Rows from block 5 of a small segmentation model, named by matrix and row number. Each number is 128 + 32 x the weight over its row's rms, rounded and kept within 0 to 255. All counts start at 0. After the name is the row's rms in percent of the matrix's.
Before each channel's rows are labels from the 100 images, of 14848, where the channel reaches its highest value: "top examples" is what is common among them; "lies over" is the class under the peak. Only what is clearly more common there than usual is listed. The data: rendered made-up planets.
# conv: 3x3 conv (model.decb.0.0.conv.weight, 192x384x3x3, each kernel summed), inputs 172-214

top examples: rings
lies over: planet
conv.180 097 [106 126 150  86 117 139 133 109  99 110 170  90 135 160  81 144 104 163 110 127 101 128 151 110  90 237 148  66 126 168 116 139 180 205 138  96 163 143 168 118 128 200 147]

top examples: cracked ice world
lies over: planet
conv.83 071 [134 112 153 116 124 118 115 117 113 162 114 126 124 105 120 102 146 163 135  71 158 124 178 165  87  94 141 114 102 153  99  90  50 115  98 186 120 121 182 112 125 123  81]

top examples: rings; full
lies over: planet
conv.89 090 [127 120 143 143 139  90 110 158 131 104 133 124 109 112 131 153 123 133 108 128  91 121 209 160 101 156 102  55 127 159 109 206  56  58 198 105 120 178 143 146 113   4 130]

top examples: rings
lies over: planet
conv.106 092 [125 139 106 134 156 149 162 102 117 158 144 139 131 141 150 105 137 153 145 137 222 132 123 184 152 236 126 160  94 191 116  99 153  92 118 134  92 117  93 135 144 176 121]

top examples: rings
lies over: planet
conv.77 077 [125  94 140 124 159 153 117 120 142 118 160 124 134 137 153 115 117 154  73 121 159 118  85 101 169 110 156 102 152 142 140  56 137  79 196 175 186  92  75 133 148  63 131]

top examples: cracked ice world
lies over: planet
conv.40 074 [109 131 130 154 155 158 120 113 112 178 118 129 154 133 154 151 119 158 119 151 151 127  35 114 152 190 137 137 163 114  76 120 147  85 120 123 132 132  62 133 105  68 128]

top examples: rings
lies over: planet
conv.71 096 [125 144 157 140 150 118 108 134 127 111 156 129 109 118 111 102 168 145 123 132 126 119 107 130 157 168 119 139 135  61 172 135 240 117 208 147 139 114 101 135 129 219 149]

top examples: rings; cloud-covered world
lies over: planet
conv.108 106 [132 139 131 118 140 137 103 125 123 104 122 115 136 100 140 146 132 115 137 118 132 131  97 158 136 102 145 180 173   4 208 161 175 100 126 122 137   0  38 135 139 161 120]

top examples: cracked ice world
lies over: planet
conv.143 085 [108 158 116 170 136 127 113 131 128 131 147 150 112 108 157 149 125 102  94 108 135 166  67 105 131 178 112 104 108  67 173 110 177 247 186 134 152 121 102 119 133 202 142]

top examples: rings
lies over: planet
conv.148 082 [144 111 122 130 133 136 113 159 105 135 110 144 122 139 112 112  87 148 133 163  71 130  86 108 159 234 145 135 116 231 198 149 177 148 145 115 159 167  77 131 157 255  98]

top examples: rings
lies over: ring
conv.127 122 [ 96 151 146  82 124  76 100 131 128 155 155  58  83 132 103 140 176 113 144 207 149 196 143 133 129 124  69 139 138 144 157 148 128 137 119 143 159 134  98 130 112 125  78]